python train.py --model="image super-resolution model" --crop_scale_min=1 --horizontal_flip=true --scale=2 --arch="rcan" --hidden_act="silu" --depths=[14] --kernel_size=3 --dropout=0.05 --widths=[80] --nesterov=false --adamw_lr_other_params=0.0024 --epochs=17.2 --final_lr_fraction=0.1 --warmup_steps=650
Rows from block 5 of a small image super-resolution model, named by matrix and row number. Rows with one number belong to one channel. Each number is 50 + 10 x the weight over its row's rms, rounded and kept within 0 to 99. All counts start at 0.
Before each channel's rows are labels from the 100 images, of 14976, where the channel reaches its highest value: "responds to" is what is common among them. Only what is clearly more common there than usual is listed. The data: rosettes with rotational symmetry.
# convs0: first 3x3 conv (model.blocks.5.convs.0.weight, 80x80x3x3, each kernel summed), inputs 0-79
# convs1: second 3x3 conv (model.blocks.5.convs.1.weight, 80x80x3x3, transposed, each kernel summed), outputs 0-79

responds to: earthy
convs0.10:38 48 50 50 50 52 38 42 40 52 43 43 39 54 50 53 51 43 56 15 21 52 46 48 42 26 49 36 37 57 46 47 45 58 41 43 51 52 44 44 52 49 47 51 50 55 56 50 47 51 41 47 45 38 43 40 48 43 42 45 16 47 29 62 44 56 54 43 69 52 50 71 54 52 55 52 50 42 41 35
convs1.10:44 48 56 55 47 45 48 55 54 48 51 57 48 39 49 43 58 44 36 77 68 50 16 59 49 58 47 52 53 49 46 53 98 49 50 49 43 49 51 53 50 54 56 48 47 47 56 40 48 42 48 61 48 55 53 53 52 56 52 49 43 44 51 40 58 43 44 60 34 28 50 35 63 49 51 45 53 60 64 59

responds to: grey
convs0.19:58 53 43 41 49 45 40 42 33 55 38 36 58 51 49 23 46 41 45 46 35 59 43 36 58 51 53 72 51 52 46 37 59 39 45 44 52 38 52 47 47 47 42 43 63 51 54 52 65 63 23 51 46 31 50 40 55 47 45 46 59 46 44 60 41 58 51 38 32 60 60 45 54 35 45 39 47 44 54 21
convs1.19:53 64 56 65 50 52 48 66 63 50 62 63 48 42 48 58 56 59 52 54 59 40 61 50 58 38 33 60 30 50 52 59 38 51 54 49 58 34 57 53 54 58 43 62 43 48 37 45 55 45 77 47 43 72 52 69 40 47 53 59 34 45 43 54 55 37 56 54 55 52 56 41 44 60 41 49 53 50 21 71

responds to: grey
convs0.48:60 42 36 41 32 52 40 67 56 43 47 49 44 45 30 52 61 35 44 52 50 59 45 57 47 63 20 63 61 49 45 44 45 32 37 45 41 40 39 60 41 58 50 43 50 38 44 58 57 66 60 41 46 48 54 48 45 46 49 42 35 40 39 25 43 59 55 42 46 61 53 43 34 36 55 43 59 52 55 41
convs1.48:33 34 56 58 25 34 52 43 60 51 42 62 62 44 52 54 55 32 55 35 43 65 46 40 74 39 56 45 48 38 49 46 57 56 50 58 48 50 54 44 43 60 57 59 53 52 49 52 53 26 50 63 61 56 44 55 56 50 60 50 53 47 53 42 47 56 42 19 42 37 50 43 54 59 49 45 74 43 61 57

responds to: dark; vivid
convs0.25:55 52 58 51 45 38 51 62 53 56 48 60 54 50 52 37 41 53 48 41 57 43 50 43 34 42 50 27 30 53 62 40 41 46 48 60 49 24 46 34 55 39 50 43 30 54 49 46 53 59 36 52 75 53 39 58 39 25 73 56 43 49 44 62 50 39 49 53 48 61 63 57 59 53 42 50 44 50 55 34
convs1.25:36 56 36 53 57 59 54 26 44 45 50 52 44 39 51 57 50 40 44 60 55 78 42 69 62 69 54 45 50 58 41 49 51 56 51 45 40 66 46 55 49 43 42 49 55 49 52 46 40 43 54 40 27 44 50 40 65 88 52 47 57 50 55 51 45 62 42 43 69 44 38 56 50 39 48 51 39 49 55 55

responds to: grey; vivid
convs0.73:55 39 38 61 63 34 42 47 46 56 52 45 51 60 57 49 42 49 37 49 64 47 56 49 47 36 52 40 52 55 56 45 43 51 40 15 59 49 21 35 41 45 60 33 42 52 43 56 34 49 57 45 50 45 53 55 44 59 52 48 40 34 41 55 35 55 56 43 37 67 50 56 63 34 47 35 65 38 57 48
convs1.73:50 54 41 50 53 55 48 52 62 61 57 57 56 42 51 53 55 43 45 47 44 47 46 38 49 54 44 65 38 29 50 68 39 50 49 73 55 51 33 56 56 52 58 45 66 57 50 46 53 58 40 32 57 60 58 60 48 44 48 55 54 31 49 52 36 51 43 44 73 37 60 32 44 50 54 41 37 12 49 52

responds to: grey
convs0.0:48 60 46 59 47 47 52 59 62 28 31 52 49 44 48 48 56 52 53 53 27 61 46 49 38 42 47 51 42 25 48 36 49 50 60 77 43 63 61 60 39 54 49 44 68 41 55 48 39 50 58 47 54 36 45 43 47 42 53 64 35 69 39 55 48 36 52 56 49 41 43 62 49 60 45 32 56 59 42 32
convs1.0:45 62 53 36 53 53 56 50 43 70 57 61 54 55 50 53 50 53 32 38 47 55 52 74 49 55 50 57 57 65 58 54 60 47 55 55 47 48 52 31 45 51 41 36 29 52 56 52 80 40 55 50 55 44 60 36 64 45 48 47 64 48 56 43 50 60 50 76 63 51 46 57 57 49 40 62 41 54 74 64

responds to: cool; vivid
convs0.55:40 45 47 46 59 46 47 46 57 44 34 37 53 55 41 39 52 52 50 54 60 55 54 44 41 43 26 36 54 49 46 49 53 59 51 46 54 42 61 49 29 71 41 34 46 40 46 54 32 62 58 43 37 32 53 58 33 47 23 48 36 41 36 47 42 57 58 62 59 65 38 57 49 53 61 32 61 50 42 48
convs1.55:61 52 61 45 69 50 45 43 41 47 52 58 39 55 49 51 57 41 50 36 26 45 38 52 63 50 63 51 81 52 48 45 26 52 48 46 46 60 48 51 49 41 41 54 43 40 65 45 61 53 49 52 73 60 49 49 59 42 64 52 67 62 58 42 58 61 46 69 33 50 56 50 39 51 47 44 35 58 49 65

responds to: grey
convs0.34:48 40 44 42 50 51 46 53 53 57 49 36 58 48 53 32 47 52 33 50 45 38 46 58 42 42 50 57 45 57 46 50 49 54 42 26 47 42 42 35 45 45 49 59 37 45 49 45 55 56 43 44 51 51 47 61 47 51 52 54 52 00 50 55 41 45 47 44 38 59 55 31 52 28 48 39 52 33 48 61
convs1.34:44 45 44 42 51 56 61 54 66 55 46 44 45 54 51 39 49 49 55 49 57 51 49 32 47 57 63 44 43 49 43 58 49 65 57 29 37 58 71 51 63 48 44 43 73 63 58 48 48 62 36 54 52 71 32 59 58 46 32 56 51 30 53 52 38 53 41 47 71 43 33 58 58 53 61 41 49 38 60 35

responds to: vivid
convs0.17:60 37 56 49 54 44 52 47 42 57 46 46 61 41 45 44 42 57 30 62 57 48 49 62 49 66 58 36 65 52 67 40 42 37 33 35 42 50 35 52 45 48 54 48 31 51 53 56 59 63 42 52 42 55 50 45 50 56 63 21 56 19 51 55 49 41 50 29 48 55 42 53 53 39 49 58 53 30 55 43
convs1.17:43 57 44 42 54 50 46 46 52 50 49 54 51 57 32 60 40 33 39 38 41 44 63 48 62 34 48 65 31 44 47 60 49 40 56 59 69 53 57 46 46 57 48 43 62 58 50 57 25 37 53 49 59 43 52 55 49 37 51 71 37 32 48 47 44 58 52 78 54 51 57 39 62 62 39 43 35 59 49 62

responds to: vivid
convs0.12:31 48 62 51 50 48 54 62 43 50 29 59 51 63 55 52 50 45 31 31 60 57 55 46 50 57 46 45 49 52 43 33 46 38 36 46 58 52 48 48 10 62 40 63 51 47 69 53 58 57 58 47 48 52 34 51 57 49 48 59 56 59 36 44 50 38 43 53 37 48 41 46 42 31 60 32 46 52 56 50
convs1.12:59 65 54 55 63 56 63 51 67 56 70 42 43 49 49 47 49 51 37 44 50 40 59 49 58 43 62 68 58 52 67 48 70 46 50 39 44 37 50 69 82 39 49 59 56 45 49 51 59 57 59 51 43 51 55 54 41 50 31 55 48 48 43 53 63 60 55 66 40 48 47 24 49 57 55 58 66 58 56 56

responds to: pastel; vivid
convs0.64:52 50 49 66 16 28 50 49 46 37 49 59 52 44 58 44 52 51 38 49 39 49 42 45 49 64 56 61 56 45 50 42 55 68 64 47 54 42 42 48 18 55 51 23 41 49 48 54 53 52 68 51 57 40 49 62 32 58 60 53 41 52 55 59 44 56 52 50 45 56 47 37 62 46 42 40 55 38 54 44
convs1.64:61 37 53 48 54 18 57 34 63 64 49 57 37 49 55 44 46 52 54 70 46 36 45 57 48 38 47 45 63 53 63 70 54 35 47 40 50 64 48 58 71 37 41 44 66 47 42 54 38 55 38 60 61 56 55 49 64 55 27 39 52 49 48 46 33 47 47 55 43 54 54 56 56 55 34 47 55 57 47 56

responds to: grey
convs0.59:46 56 53 43 44 56 51 45 61 40 16 54 53 48 43 21 20 53 33 54 41 49 34 56 57 42 46 41 53 40 54 46 57 49 59 42 54 46 47 44 46 51 23 50 46 44 53 45 53 52 48 50 56 46 51 40 18 56 50 47 51 27 46 47 53 50 45 47 57 44 41 57 56 41 37 47 48 44 48 44
convs1.59:56 35 52 55 45 54 48 45 07 42 52 43 57 51 64 65 46 60 60 55 45 59 55 42 57 53 57 53 48 41 63 53 55 48 46 69 43 53 51 39 44 42 70 50 64 50 47 58 45 50 55 47 58 59 62 53 23 27 46 49 51 37 56 42 50 56 55 44 50 69 62 48 50 41 63 61 46 60 46 50

responds to: warm
convs0.31:47 41 55 36 48 50 33 47 50 66 68 48 45 32 50 56 46 30 55 43 67 36 56 49 43 59 49 63 47 58 54 43 44 40 31 49 40 50 39 45 34 38 68 44 47 55 40 65 41 69 49 48 45 56 28 65 51 58 66 54 45 42 33 44 40 37 35 53 59 48 42 50 42 52 70 48 50 47 55 57
convs1.31:48 48 41 73 50 47 54 57 36 33 49 60 49 66 55 57 55 44 53 45 42 57 58 48 36 44 59 48 52 55 71 64 50 39 45 42 53 62 56 65 52 48 56 52 43 55 61 28 29 48 29 37 69 43 45 44 46 36 31 45 51 61 62 50 50 60 43 50 38 63 45 33 53 51 44 39 36 47 62 60

responds to: cool; vivid
convs0.46:52 47 55 49 45 34 39 53 53 46 23 41 57 49 48 52 49 42 48 55 67 48 47 36 53 59 55 64 64 47 53 33 41 45 57 51 42 47 60 47 35 54 59 53 50 47 56 41 66 57 63 57 37 54 44 48 45 48 37 61 48 55 36 37 49 45 55 54 27 41 44 32 41 12 43 39 53 43 49 64
convs1.46:41 72 63 55 72 54 57 67 51 50 53 71 44 51 49 48 60 61 47 60 44 55 40 61 39 43 49 43 36 49 40 61 49 76 42 40 42 54 44 45 42 42 33 39 49 31 48 49 49 41 45 52 60 52 53 42 58 45 61 38 58 48 54 49 54 56 53 63 45 42 61 40 35 40 69 36 54 60 50 31

responds to: pastel
convs0.67:47 45 40 82 46 48 54 61 40 57 55 41 64 42 49 62 48 41 48 32 54 50 43 48 38 42 50 42 45 51 51 53 47 39 68 60 47 52 61 44 25 57 56 37 53 48 42 57 66 59 67 45 13 53 46 34 58 45 57 54 51 60 57 60 41 44 49 40 58 53 39 44 41 56 52 44 62 50 48 46
convs1.67:59 49 44 47 39 25 55 39 45 54 53 48 40 50 63 57 58 65 46 61 48 39 42 52 43 52 73 66 48 60 53 54 59 36 48 51 50 45 54 52 70 48 53 64 46 57 52 52 60 69 44 48 82 48 55 59 48 49 38 51 55 53 55 53 58 32 55 29 58 43 51 64 55 58 55 73 68 53 51 56

responds to: grey
convs0.75:48 38 48 50 54 46 47 38 55 41 44 58 49 51 48 26 45 52 42 53 54 44 55 42 52 44 56 48 54 52 47 45 45 49 44 31 55 46 32 67 49 49 47 48 00 53 55 48 40 52 48 38 53 44 40 57 38 64 49 51 44 29 43 52 35 48 48 44 49 58 51 37 59 35 48 56 57 34 54 43
convs1.75:55 49 49 60 41 60 60 47 44 35 57 44 57 48 60 39 50 34 70 45 48 40 28 38 56 61 49 72 49 52 54 49 49 46 52 47 41 48 62 72 56 55 74 58 27 47 57 49 67 49 42 54 60 56 58 42 46 43 52 52 56 88 59 47 59 60 53 48 41 48 52 46 48 49 46 43 44 53 43 43

responds to: pinwheel; vivid
convs0.57:41 47 53 58 48 33 00 49 48 42 31 59 52 47 51 46 53 37 48 36 44 44 46 51 50 51 53 51 53 50 62 56 50 39 47 52 31 54 61 56 44 45 55 45 54 43 54 47 67 47 44 61 45 48 45 43 54 49 52 55 48 50 43 39 52 54 61 38 51 40 47 37 46 30 54 42 59 57 50 47
convs1.57:34 45 44 43 41 63 14 37 50 54 41 22 57 50 42 50 47 69 63 60 50 45 36 40 52 57 47 40 46 56 40 46 56 51 55 53 68 38 57 41 55 66 44 65 50 54 48 63 47 63 69 47 40 57 51 61 38 48 52 53 38 51 51 62 52 49 55 57 59 56 50 64 53 39 38 60 47 49 55 37

responds to: warm
convs0.68:59 60 44 61 56 40 47 60 54 45 39 62 64 45 29 57 65 44 35 32 36 44 49 48 46 58 32 66 55 39 54 42 58 45 56 42 48 48 46 70 39 43 42 34 52 48 49 38 48 61 61 30 61 49 36 51 47 57 59 52 39 50 35 43 57 61 42 60 55 46 52 34 48 33 41 39 58 34 61 48
convs1.68:27 39 45 57 44 46 54 33 50 63 59 54 36 36 63 51 57 40 39 55 46 59 36 44 65 59 78 37 46 41 64 51 63 67 42 51 48 45 58 59 60 56 46 42 58 43 36 60 55 41 49 51 78 53 46 62 52 53 40 44 48 55 54 62 40 34 46 40 48 42 55 58 55 34 33 47 48 52 42 46